A small model that answers yes/no questions on an image's attributes, trained from scratch.
Model: 4.4M parameters, 64-pixel images, encoder arch efficientnet_v2, encoder norm batchnorm, encoder activation silu, encoder widths [24, 48, 96], fusion encoder norm layernorm, fusion encoder activation gelu.
Rows from block 9 of the image encoder of a small model that answers yes/no questions on an image's attributes, named by matrix and row number. Rows with one number belong to one channel. Each number is 200 + 30 x the weight over its row's rms, rounded and kept within 0 to 999. All counts start at 0.
After each channel's rows are labels from the 100 images, of 14848, where the channel reaches its highest value: "top examples" is what is common among them; "lies over" is the class under the peak. Only what is clearly more common there than usual is listed. The data: small charts drawn from random numbers. In brackets: how many of the 100.
# convs0: expand pointwise conv (encoder.blocks.9.convs.0.weight, 144x48x1x1), inputs 0-47
# convs1: depthwise 5x5 conv, stride 2 (encoder.blocks.9.convs.1.weight, 144x1x5x5, trained with AdamW), a 5x5 kernel
# convs2: project pointwise conv (encoder.blocks.9.convs.2.weight, 96x144x1x1, transposed), outputs 0-95

convs0.95,227,235,180,179,142,181,215,170,175,251,239,251,206,242,185,214,215,149,178,194,235,161,152,205,207,231,186,214,175,196,206,173,206,177,226,250,215,152,219,164,261,195,211,152,188,201,221,188
convs1.95,171,153,203,215,234,197,174,227,246,241,172,169,216,235,227,154,164,223,226,221,177,156,204,197,237
convs2.95,196,219,243,231,161,241,259,166,189,176,253,235,198,185,230,205,180,220,206,204,199,216,194,179,167,192,223,232,221,182,245,91,217,190,195,168,202,179,248,195,172,222,184,204,237,174,263,184,167,161,190,215,171,129,212,196,199,199,221,177,228,222,228,214,180,177,140,190,209,232,184,131,158,204,197,238,213,152,195,232,170,163,178,208,224,206,171,225,213,168,177,201,175,175,182,178
top examples: bubble chart (57); items: three (42)
lies over: data marks (55)

convs0.78,185,257,207,256,178,205,177,203,193,185,219,253,243,222,205,192,238,162,232,195,223,197,199,143,205,160,267,196,197,168,232,212,229,186,192,201,196,254,181,182,222,221,239,209,221,164,221,265
convs1.78,139,151,214,199,190,125,134,160,186,196,178,172,171,207,211,182,193,210,216,207,188,206,214,206,174
convs2.78,232,226,155,256,205,258,217,143,228,179,201,222,202,168,154,291,204,129,237,187,183,228,154,224,178,212,213,163,181,181,206,199,158,186,210,186,223,149,203,217,197,172,247,197,228,253,181,235,232,164,177,212,221,190,203,189,194,223,214,200,185,212,199,134,216,179,203,232,204,222,155,174,188,206,162,249,223,158,147,236,196,231,198,192,180,202,224,185,180,242,195,188,174,249,199,190
top examples: bubble chart (78); items: three (32)
lies over: data marks (52)

convs0.31,180,194,221,192,166,231,206,217,197,188,157,209,281,185,217,168,232,201,185,222,183,206,273,206,227,133,156,211,224,182,171,225,185,199,222,257,173,180,221,250,187,220,204,142,194,202,204,180
convs1.31,223,185,182,178,124,220,188,166,139,186,208,188,191,164,176,218,211,173,179,194,170,166,170,167,158
convs2.31,221,193,191,186,209,204,177,213,179,192,190,156,153,207,211,231,173,213,199,175,115,191,171,185,188,222,262,182,171,156,186,147,194,147,164,209,177,207,183,173,174,204,175,245,217,166,179,198,162,209,233,187,175,180,187,187,154,213,254,211,197,227,196,235,191,164,167,243,213,231,207,206,177,269,237,188,225,250,223,222,204,179,205,226,144,210,174,140,184,198,231,206,248,183,117,206
top examples: radar chart (48); ring chart (45)
lies over: data marks (98)

convs0.115,260,187,227,166,215,124,200,216,225,238,234,186,216,147,218,242,205,194,211,201,216,217,165,202,217,152,198,272,208,191,188,246,201,159,192,216,226,198,225,213,204,204,165,219,206,196,272,200
convs1.115,252,278,240,204,179,257,239,223,193,177,199,216,227,207,230,191,210,231,226,214,182,175,198,192,168
convs2.115,266,195,183,192,212,199,161,254,222,219,210,165,156,130,176,193,189,178,238,209,189,127,239,169,234,234,196,207,218,168,229,233,210,175,232,211,216,245,170,211,206,174,166,221,198,209,186,202,153,193,212,222,230,207,222,198,177,169,213,199,179,210,190,195,202,202,193,177,194,165,179,116,146,173,225,125,211,238,226,181,284,207,213,173,184,145,177,213,190,198,224,223,245,191,216,197
top examples: pie chart (70)
lies over: data marks (68)

convs0.66,176,197,197,165,178,181,192,186,182,235,184,155,217,235,166,253,207,174,136,174,196,192,203,194,176,185,233,161,186,173,190,213,216,142,235,180,187,218,224,259,217,184,192,218,166,276,242,236
convs1.66,228,251,188,199,205,257,254,206,211,198,216,244,231,251,227,239,204,214,229,220,176,175,180,169,175
convs2.66,177,181,129,188,206,206,232,214,222,205,240,228,159,229,192,183,150,217,229,181,150,204,204,198,224,200,148,220,209,183,191,216,205,190,205,221,250,141,115,243,213,207,190,208,212,272,198,183,299,243,186,187,189,162,191,190,210,186,181,143,171,223,178,164,230,227,183,229,168,199,217,244,183,238,175,215,208,202,202,211,212,218,201,155,227,203,249,192,217,209,191,186,241,236,164,174
top examples: stacked bars (100); items: four (31)
lies over: data marks (75)

convs0.20,228,169,199,234,168,175,238,206,224,213,225,182,238,206,219,183,183,249,190,166,147,164,228,161,206,161,166,182,261,212,169,212,157,214,189,237,189,160,224,237,194,200,252,212,237,244,235,179
convs1.20,262,231,232,203,173,224,215,204,189,157,173,207,183,187,182,151,156,162,155,199,170,168,176,206,234
convs2.20,209,221,247,204,205,226,209,198,156,203,219,188,143,242,150,210,183,234,153,188,191,190,204,243,181,176,200,194,148,221,233,223,192,174,159,239,228,209,162,193,205,223,207,213,194,219,259,210,177,149,248,213,227,243,179,180,221,116,263,263,217,219,203,224,228,202,146,194,183,208,202,204,218,200,177,197,193,206,192,197,178,223,220,180,187,200,279,258,205,166,235,189,197,177,220,133
top examples: grid lines (78); dark theme (75); area chart (50); rising (41)
lies over: data marks (81)

convs0.17,149,178,161,192,226,266,189,142,178,204,163,237,171,180,187,215,201,221,222,190,190,184,199,171,207,208,264,184,197,192,195,195,222,137,213,246,258,216,189,176,226,241,224,253,182,171,211,213
convs1.17,271,272,230,246,211,220,220,208,197,209,201,199,211,196,199,236,200,208,202,196,241,237,211,230,251
convs2.17,173,156,166,205,203,196,218,189,213,131,205,193,225,151,198,271,196,174,185,188,185,216,248,178,187,222,192,219,205,191,157,227,142,223,174,192,152,203,169,203,210,213,184,207,205,214,247,246,134,201,204,183,253,175,224,227,197,204,243,180,222,252,195,207,139,192,215,243,101,201,241,183,207,178,184,222,222,201,227,218,222,169,195,165,256,189,195,183,213,202,253,246,205,177,193,222
top examples: horizontal bar chart (71); items: four (33)
lies over: data marks (60)

convs0.22,162,222,189,187,219,195,224,152,176,207,201,180,156,215,231,228,165,201,221,181,258,161,209,197,203,204,203,245,193,263,239,187,245,188,157,222,189,183,156,204,222,237,249,221,225,202,124,209
convs1.22,226,245,267,248,208,232,248,261,234,221,226,223,214,228,230,209,197,186,210,217,200,200,179,193,205
convs2.22,218,205,231,175,192,145,189,225,218,202,207,209,215,237,256,204,256,285,235,206,177,214,218,204,200,175,171,210,208,217,205,195,162,192,211,237,208,127,177,254,175,204,174,197,259,187,156,161,226,184,185,165,217,174,189,229,161,169,193,198,185,236,193,198,181,157,183,203,143,173,216,143,216,220,211,245,178,183,221,209,156,200,197,186,187,240,229,192,243,212,177,267,173,170,212,268
top examples: one colour (83); dark theme (60); area chart (50); histogram (31)
lies over: data marks (95)

convs0.50,173,182,212,183,198,222,205,196,170,207,157,246,225,199,180,156,169,217,188,237,276,185,243,203,214,183,232,199,171,188,216,228,242,156,233,246,176,169,213,133,194,230,161,181,203,173,189,149
convs1.50,235,238,274,217,218,195,200,265,237,202,189,220,245,220,195,228,246,237,216,220,207,211,207,202,200
convs2.50,171,174,131,234,180,202,214,148,197,227,189,191,210,195,246,192,209,199,205,196,95,215,220,170,167,189,257,176,216,208,217,239,164,178,202,199,182,216,172,242,208,208,165,187,163,190,225,223,174,209,205,205,196,165,220,252,208,162,199,165,207,292,177,199,197,266,219,149,190,176,238,214,221,213,201,225,222,155,201,236,175,226,220,172,216,150,233,179,193,157,222,227,204,180,203,239
top examples: horizontal bar chart (100); items: seven (33); items: eight (31)
lies over: data marks (90)

convs0.72,172,139,188,196,152,178,240,207,216,212,199,179,192,183,185,236,226,207,248,214,144,173,146,186,180,210,239,148,199,214,193,247,254,198,240,208,209,165,211,211,196,142,187,163,234,168,224,202
convs1.72,175,140,142,183,204,190,169,161,173,195,184,163,154,135,217,196,209,188,158,184,195,216,199,181,198
convs2.72,222,194,215,181,164,200,165,207,210,143,135,218,183,275,218,198,220,205,200,163,176,159,199,203,132,194,158,196,189,202,220,219,202,246,230,171,189,289,167,172,172,241,196,137,258,192,256,178,227,186,214,191,202,198,163,237,220,199,229,204,182,174,213,220,154,162,169,189,195,201,204,166,153,174,193,167,169,191,220,205,220,221,217,225,188,180,236,164,193,192,243,213,177,264,181,211
top examples: legend (59); radar chart (34)
lies over: legend (45)

convs0.4,187,189,168,190,209,200,204,268,194,178,160,177,173,179,182,234,197,201,252,165,192,238,174,171,163,238,211,142,242,183,169,197,201,230,225,200,184,179,256,158,140,238,215,187,170,207,232,231
convs1.4,215,238,199,188,160,227,283,201,179,169,236,249,212,170,174,214,224,190,168,180,232,209,180,174,186
convs2.4,160,200,196,236,176,191,190,196,176,191,166,146,235,186,215,224,248,213,250,153,175,192,171,224,193,223,144,150,167,205,225,169,211,170,223,234,198,175,243,224,160,195,167,231,206,218,223,183,170,223,251,214,195,239,190,141,233,182,142,247,184,233,224,154,208,195,208,211,241,208,219,179,217,235,202,255,242,154,176,224,227,267,187,205,198,190,203,147,223,205,170,209,168,234,174,236
top examples: heat grid (48); area chart (31)
lies over: data marks (64)

convs0.81,201,182,217,200,140,207,216,218,193,172,204,185,250,190,186,194,161,215,187,196,203,237,199,230,267,179,144,184,226,203,247,183,161,245,185,221,204,182,168,274,193,225,171,160,163,183,213,146
convs1.81,224,204,191,149,125,231,215,181,137,175,207,187,173,150,179,198,193,170,178,200,170,180,188,186,218
convs2.81,200,196,183,185,203,191,169,185,198,219,217,139,186,236,168,267,174,224,170,174,180,173,177,226,211,214,227,214,165,198,190,190,232,113,169,209,227,199,164,210,143,255,170,226,142,177,218,186,150,213,222,173,171,169,206,226,182,169,175,250,273,182,198,237,194,199,171,213,170,185,167,247,157,187,223,187,179,233,171,219,134,212,214,213,210,192,230,194,213,195,243,136,208,208,219,209
top examples: dark theme (62); ring chart (44)
lies over: data marks (80)

convs0.12,180,197,200,208,215,190,178,257,153,192,218,164,210,220,169,182,186,269,176,186,190,189,147,202,166,188,163,189,210,188,114,206,172,149,232,199,210,142,229,158,201,206,184,163,228,169,189,201
convs1.12,207,212,165,203,222,215,177,156,166,191,205,182,165,141,170,200,184,173,146,171,207,185,153,148,173
convs2.12,227,195,185,142,208,192,170,189,208,149,200,177,178,212,217,191,231,220,181,198,208,209,187,216,222,199,174,178,254,169,218,151,257,203,173,210,161,184,203,150,157,247,173,261,184,235,190,205,240,193,173,194,189,222,207,226,203,214,233,182,169,248,201,202,180,211,173,144,213,180,233,220,167,173,202,177,225,226,129,254,231,232,208,173,143,205,240,226,197,239,167,178,155,162,132,240
top examples: heat grid (51)
lies over: data marks (96)

convs0.63,195,224,194,199,206,121,215,171,171,210,202,200,173,212,272,251,222,144,199,172,195,192,170,200,209,169,198,225,209,244,220,241,219,140,247,172,189,193,181,240,200,194,233,218,175,254,204,216
convs1.63,182,205,176,236,240,188,219,212,223,193,204,212,217,261,212,203,222,204,208,227,208,257,236,254,266
convs2.63,149,130,193,167,159,160,220,247,175,167,221,126,218,177,176,171,245,195,228,198,155,218,228,218,213,262,234,192,226,180,204,219,206,184,174,241,202,168,195,227,190,250,220,224,206,207,209,169,184,195,244,241,205,205,217,280,191,201,215,199,201,194,195,200,219,175,165,176,217,189,214,194,212,174,166,198,218,225,206,257,146,180,241,210,220,212,202,163,248,234,213,198,195,182,148,276
top examples: stacked bars (98); rising (51)
lies over: data marks (90)